Rows from block 3, named by matrix and row number. Rows with one number belong to one attention dimension. Each number is 200 + 20 x the weight over its row's rms, rounded and kept within 0 to 999. All counts start at 0. After the name is the row's rms in percent of the matrix's.
# v: attention query, key and value (stacked) (model.blocks.3.attn.qkv.weight, 1152x384, the v third), inputs 144-191
# proj: attention output (model.blocks.3.attn.proj.weight, 384x384, transposed), outputs 144-191
v.242,105,198,197,252,183,183,219,185,204,198,200,200,236,200,208,201,209,202,197,204,236,157,188,156,207,201,209,198,194,211,180,202,200,196,157,215,187,195,218,200,222,209,203,199,196,151,195,190,185
proj.242,094,207,198,187,197,217,219,216,201,206,280,146,198,203,215,211,197,196,191,194,89,238,175,209,163,196,208,200,206,179,209,193,214,195,200,191,231,189,212,194,193,191,202,207,205,192,198,197,174
v.243,096,215,244,200,211,188,221,214,253,188,219,207,175,226,207,200,200,183,215,213,199,197,201,199,202,208,170,191,189,201,182,204,197,198,196,192,222,204,188,227,198,206,164,198,194,224,200,168,193
proj.243,087,210,196,194,199,188,170,197,198,191,225,209,228,199,191,214,144,193,198,205,123,192,190,178,188,217,211,189,216,201,194,177,206,164,194,199,168,201,202,207,210,198,216,187,201,187,196,200,211
v.244,102,204,185,155,197,187,225,200,202,196,202,198,200,233,186,215,239,188,212,237,199,171,192,207,178,188,216,207,201,185,200,261,190,193,223,234,198,208,205,204,180,187,165,171,187,200,188,200,199
proj.244,090,209,208,190,185,201,209,187,184,210,146,150,198,215,224,208,194,206,230,200,289,225,206,206,202,197,187,230,189,231,210,168,197,219,201,242,192,222,197,202,191,213,241,202,206,203,201,200,211
v.245,073,282,204,201,188,198,217,202,200,188,200,192,193,209,188,232,210,229,194,189,190,228,207,186,205,229,216,198,201,200,222,204,210,193,196,226,225,140,192,150,202,209,201,204,232,158,201,141,197
proj.245,072,123,180,179,190,217,214,200,192,197,194,169,185,209,226,180,172,192,200,232,241,195,196,228,200,185,194,196,199,178,200,211,138,218,187,198,202,259,220,241,225,199,184,200,201,251,202,197,181
v.246,093,215,199,207,200,199,208,211,209,209,218,196,200,184,205,219,228,227,186,196,211,200,170,200,201,199,227,217,188,204,185,199,176,203,219,215,173,213,215,189,202,188,185,190,190,199,217,211,216
proj.246,088,190,198,199,173,213,205,196,167,182,191,197,198,198,185,211,148,201,214,200,146,207,168,227,183,201,201,209,200,165,202,206,208,154,229,199,224,197,202,249,222,208,244,202,197,215,209,192,192
v.247,097,199,199,154,193,193,223,201,205,188,195,202,253,226,179,216,208,203,223,186,180,203,191,218,192,215,180,199,225,198,181,172,193,197,222,183,198,206,200,218,193,200,198,186,201,254,200,205,202
proj.247,094,211,199,233,207,154,203,205,187,244,139,202,200,197,199,164,194,200,200,218,202,175,197,160,244,238,217,198,202,199,219,214,194,199,151,211,201,192,201,173,205,201,193,197,200,203,207,231,199
v.248,090,199,160,168,191,200,159,217,200,207,192,207,204,217,205,202,162,172,243,197,182,186,200,239,200,200,202,210,226,200,185,200,206,183,284,194,201,211,216,193,193,187,152,199,200,194,205,211,193
proj.248,082,204,196,176,220,169,201,151,208,187,194,195,204,199,161,263,198,200,186,189,226,178,223,191,200,197,219,192,158,187,188,203,209,215,214,231,166,210,208,202,197,238,199,208,192,200,227,210,202
v.249,095,172,200,214,247,208,237,197,223,154,197,166,227,202,206,185,232,165,198,209,200,201,217,180,192,168,239,209,198,208,259,200,216,193,196,203,178,209,196,205,204,199,204,201,199,147,206,184,182
proj.249,089,223,210,207,177,218,201,224,206,204,206,215,194,200,221,199,196,207,140,219,226,201,159,203,187,189,189,219,189,202,157,176,194,206,199,194,216,193,195,200,183,187,203,201,180,202,219,190,235
v.250,099,235,206,161,210,179,194,197,195,216,190,248,199,190,199,207,190,236,207,225,107,156,197,186,202,188,198,197,215,197,208,201,211,198,168,167,249,205,219,199,159,195,195,193,195,289,199,192,197
proj.250,087,176,227,258,205,224,154,194,194,223,207,197,207,191,186,195,200,214,210,182,201,216,200,219,219,220,169,223,188,160,199,193,209,245,206,191,179,219,215,227,200,199,202,202,215,207,207,270,200
v.251,096,195,185,199,199,200,198,183,213,110,191,203,198,191,198,171,181,190,193,185,198,200,215,197,209,154,211,204,199,202,201,198,209,200,212,199,182,202,177,211,212,218,195,240,212,177,200,226,167
proj.251,083,212,215,206,217,184,220,226,189,202,214,203,199,199,211,241,183,200,170,173,216,200,193,185,159,210,202,173,201,199,200,192,208,175,179,200,154,193,166,208,189,178,200,182,203,178,203,169,219
v.252,097,200,228,223,195,164,185,208,189,195,200,194,190,205,210,226,212,190,152,199,194,207,200,216,200,225,208,187,201,264,201,199,235,207,156,227,169,182,200,173,186,218,221,201,243,172,194,183,217
proj.252,085,199,198,179,201,219,198,194,205,178,236,191,189,191,201,201,200,199,197,200,204,229,227,201,199,187,203,207,189,186,205,178,198,170,232,173,236,217,237,227,210,197,203,224,200,215,184,179,184
v.253,093,198,202,255,202,175,226,222,226,155,198,201,154,152,198,216,204,143,201,211,214,203,207,211,195,172,266,195,171,222,184,233,189,207,160,200,179,193,206,192,197,219,212,232,200,124,176,219,209
proj.253,093,201,199,196,203,253,163,200,200,187,250,187,188,217,204,206,200,216,195,198,198,202,200,199,193,176,176,197,201,168,147,164,274,192,249,189,164,201,215,218,192,194,220,181,199,211,184,183,208
v.254,087,181,187,201,218,162,214,196,181,152,198,194,184,198,199,189,196,170,217,202,198,199,201,184,202,189,199,174,200,192,223,206,199,220,201,181,187,182,195,181,213,221,204,205,194,216,202,197,201
proj.254,080,195,207,199,203,203,197,212,205,174,199,192,196,207,192,207,212,200,200,196,208,204,198,201,207,200,228,217,200,208,244,192,195,156,178,212,207,195,165,211,163,190,202,187,214,184,179,195,231
v.255,087,188,199,130,205,220,211,199,176,190,151,200,178,184,217,175,203,187,227,225,207,213,210,201,247,210,202,188,185,209,212,199,199,196,266,201,211,202,210,186,193,189,193,203,197,173,199,208,195
proj.255,071,195,202,233,180,182,186,177,201,216,212,199,193,164,215,212,201,221,199,143,241,205,204,236,213,169,201,200,202,217,200,206,207,252,192,252,176,197,182,200,175,227,191,198,198,238,237,200,203
v.256,098,186,200,233,183,166,200,202,213,187,203,214,207,203,201,199,209,195,185,180,203,197,207,195,197,189,198,202,200,183,208,221,201,186,141,219,200,202,117,203,223,197,182,199,201,200,246,193,198
proj.256,099,241,185,181,210,234,203,196,196,211,171,197,195,213,199,175,199,199,233,202,187,209,196,202,210,206,183,222,194,222,157,200,196,205,267,216,200,198,278,212,162,192,200,202,230,192,197,197,196
v.257,103,185,180,195,196,213,201,219,175,199,202,189,198,209,194,216,200,184,156,213,201,168,196,202,198,193,215,263,200,210,183,200,224,200,201,200,200,198,207,200,191,219,176,199,208,198,199,204,208
proj.257,102,238,197,204,172,197,171,177,222,187,200,198,200,176,192,226,194,197,235,199,215,235,205,224,201,200,184,191,201,192,198,185,162,192,203,216,188,191,164,197,209,199,208,202,189,200,215,212,199
v.258,111,200,203,211,197,193,203,174,210,217,203,165,156,155,196,200,234,165,199,200,179,199,201,241,192,208,207,219,180,220,197,210,190,246,191,168,177,182,194,201,184,199,200,207,180,205,208,196,174
proj.258,103,198,192,199,200,200,244,226,200,136,199,247,241,240,179,202,188,227,203,192,210,194,208,142,219,199,199,207,249,198,200,202,228,172,201,198,229,218,201,201,203,190,207,198,195,208,206,191,199
v.259,099,204,204,220,202,198,199,180,179,212,222,192,205,203,219,182,173,210,222,225,184,214,196,182,200,206,198,196,237,204,201,207,200,196,192,184,219,213,212,247,201,199,230,215,150,183,167,209,170
proj.259,094,210,203,208,195,202,208,194,203,199,198,188,199,191,171,211,208,171,165,178,199,201,186,189,197,176,179,215,173,200,224,201,199,213,194,200,187,199,200,195,200,199,192,197,206,201,221,181,209
v.260,103,198,174,186,223,198,189,188,217,252,201,201,226,235,200,161,195,204,177,183,198,197,200,192,205,199,201,206,196,208,198,197,230,198,223,208,222,203,149,200,216,198,203,202,199,198,202,210,205
proj.260,097,191,199,206,191,204,218,196,173,137,227,186,189,200,205,224,198,202,204,201,190,194,193,219,197,207,194,208,170,185,199,205,193,207,156,203,201,220,242,200,184,194,203,205,189,213,159,222,189
v.261,101,206,192,139,191,224,201,192,215,200,246,198,174,219,234,197,178,202,208,199,193,200,178,204,200,178,187,198,199,197,212,193,225,180,198,246,215,218,182,238,229,203,241,211,170,226,201,173,193
proj.261,089,200,199,255,200,197,207,213,205,191,140,182,210,200,171,200,219,196,197,202,238,185,205,204,192,204,200,202,201,219,200,193,200,229,192,154,195,169,215,195,147,198,198,176,205,201,194,211,200
v.262,108,201,212,189,199,200,196,203,178,200,261,206,200,205,170,193,185,246,206,198,185,204,203,203,201,200,219,201,210,209,187,130,208,201,212,203,217,184,173,200,205,200,203,203,182,214,208,171,181
proj.262,097,195,199,198,199,205,214,208,202,230,175,195,203,198,194,205,200,178,174,199,204,204,190,200,192,183,191,203,193,207,221,214,142,199,183,195,154,201,211,219,230,201,195,191,214,190,200,224,214
v.263,113,205,209,216,177,202,228,197,203,186,185,235,189,243,195,196,212,196,201,206,193,230,136,196,204,183,216,194,209,192,205,190,224,200,195,199,200,186,233,232,182,199,197,215,204,228,198,200,196
proj.263,109,191,167,174,212,191,169,200,191,207,215,192,198,154,204,205,200,220,186,195,200,181,220,205,202,196,156,191,171,206,195,196,199,206,200,206,213,206,159,191,242,209,200,201,199,190,212,226,210
v.264,107,188,183,225,243,199,179,199,202,210,125,141,203,128,197,225,202,202,194,200,226,204,215,199,200,223,198,200,218,185,201,200,203,201,199,180,203,257,212,192,209,124,189,199,200,195,201,201,211
proj.264,093,202,212,169,187,200,205,185,184,189,253,251,210,256,219,160,198,200,214,204,175,188,202,192,197,194,174,199,200,210,205,212,182,205,190,201,193,159,189,219,198,286,213,215,198,202,172,185,189
v.265,106,199,181,164,197,208,227,198,196,199,149,167,216,199,222,177,201,205,189,183,196,174,190,240,220,210,205,176,208,209,174,184,198,200,190,199,194,199,183,169,200,212,216,172,222,202,211,192,168
proj.265,093,189,264,222,197,161,211,198,207,214,223,211,200,216,139,243,201,197,202,210,200,210,205,182,194,192,225,219,214,187,216,195,205,194,201,198,200,183,208,218,188,201,180,201,200,179,185,195,211
v.266,098,238,206,180,216,189,181,278,201,200,195,201,171,201,198,205,198,201,200,205,200,205,196,230,199,244,205,191,187,199,193,211,179,204,190,196,200,195,189,216,197,211,198,195,205,192,202,188,198
proj.266,090,176,227,200,190,194,188,143,185,200,203,208,219,206,175,205,192,197,180,200,181,157,179,191,189,174,197,187,199,196,202,173,228,206,182,190,201,200,208,190,183,199,219,212,196,198,205,201,192
v.267,102,204,166,188,202,165,193,203,192,200,196,200,195,202,194,205,197,200,205,210,208,201,132,209,206,236,200,258,198,199,205,177,200,193,211,200,199,234,204,181,201,195,197,184,201,199,214,205,203
proj.267,084,185,214,196,199,200,189,201,201,184,203,205,194,203,196,212,190,194,215,166,198,195,222,182,195,163,172,173,211,212,188,190,177,223,203,180,183,171,197,255,201,189,190,207,189,199,196,201,187
v.268,102,210,185,186,184,192,211,236,229,209,172,200,216,200,243,202,200,197,189,172,196,199,215,201,247,186,219,197,223,202,197,271,200,186,201,232,196,218,200,199,211,209,205,215,200,201,195,201,185
proj.268,096,185,211,201,199,204,202,167,190,213,198,197,170,205,174,200,209,202,205,205,225,203,160,196,191,202,200,192,187,203,215,140,199,199,208,178,196,178,215,203,205,197,209,171,198,194,222,192,200
v.269,096,195,198,200,208,205,198,210,180,200,157,200,211,197,190,170,193,200,191,199,165,165,199,189,245,185,204,195,176,200,204,192,219,202,189,192,216,188,193,182,175,217,203,196,190,185,207,166,209
proj.269,091,225,198,243,198,216,201,204,208,205,250,184,197,185,232,228,233,196,196,199,208,243,221,228,174,206,207,221,218,199,199,232,180,185,224,204,186,208,210,196,252,199,201,194,206,190,198,239,197
v.270,094,200,216,204,182,181,176,194,228,235,199,194,178,195,154,201,171,201,203,200,246,187,204,180,154,199,173,198,195,272,214,207,196,181,206,167,181,205,193,238,198,204,216,139,261,190,216,226,199
proj.270,096,194,207,202,236,234,224,204,185,172,200,201,262,242,199,200,220,205,191,200,189,208,200,202,237,198,243,197,206,162,185,200,207,213,188,201,223,191,218,175,190,194,200,259,169,201,193,167,202
v.271,100,192,184,200,202,207,207,204,187,122,210,199,219,216,201,207,187,197,196,200,171,201,192,209,198,162,203,198,176,153,197,189,188,205,169,239,185,200,183,201,210,203,183,210,202,206,211,198,212
proj.271,084,217,233,207,196,176,185,196,201,269,197,210,150,189,201,207,182,216,217,202,213,195,205,194,200,224,193,208,210,213,203,201,233,195,230,158,203,211,203,201,203,190,196,199,210,205,204,180,197
v.272,107,193,173,200,245,203,192,224,198,177,199,188,200,204,186,180,210,220,200,187,231,190,200,215,194,201,207,170,208,236,190,201,184,232,198,206,198,205,196,198,212,217,184,210,209,199,207,218,212
proj.272,091,227,220,218,180,198,198,169,200,200,200,202,204,181,205,201,200,182,179,211,139,195,195,199,197,204,202,203,171,184,191,197,207,183,198,189,202,207,223,201,205,200,216,196,198,196,203,207,200
v.273,105,201,172,194,210,236,204,213,163,182,185,185,198,201,221,189,187,209,204,206,188,213,177,199,194,168,222,200,218,219,202,201,203,228,212,196,220,200,222,193,188,188,210,205,201,204,212,223,200
proj.273,099,195,223,211,200,153,202,200,204,215,221,244,227,221,173,212,190,184,213,189,219,195,200,194,200,261,180,213,184,186,187,207,181,177,192,228,189,190,191,200,205,202,218,200,243,202,194,209,195
v.274,093,210,280,197,215,194,200,215,224,200,182,191,209,192,194,187,193,171,207,189,196,214,179,195,200,182,208,209,255,199,200,199,200,200,184,196,151,157,209,208,164,196,242,186,199,224,195,235,224
proj.274,097,194,172,200,232,206,199,185,211,198,199,201,198,206,189,200,227,233,179,193,199,167,202,217,199,223,207,185,162,199,204,199,214,201,251,217,224,199,206,179,196,201,160,226,191,163,191,183,198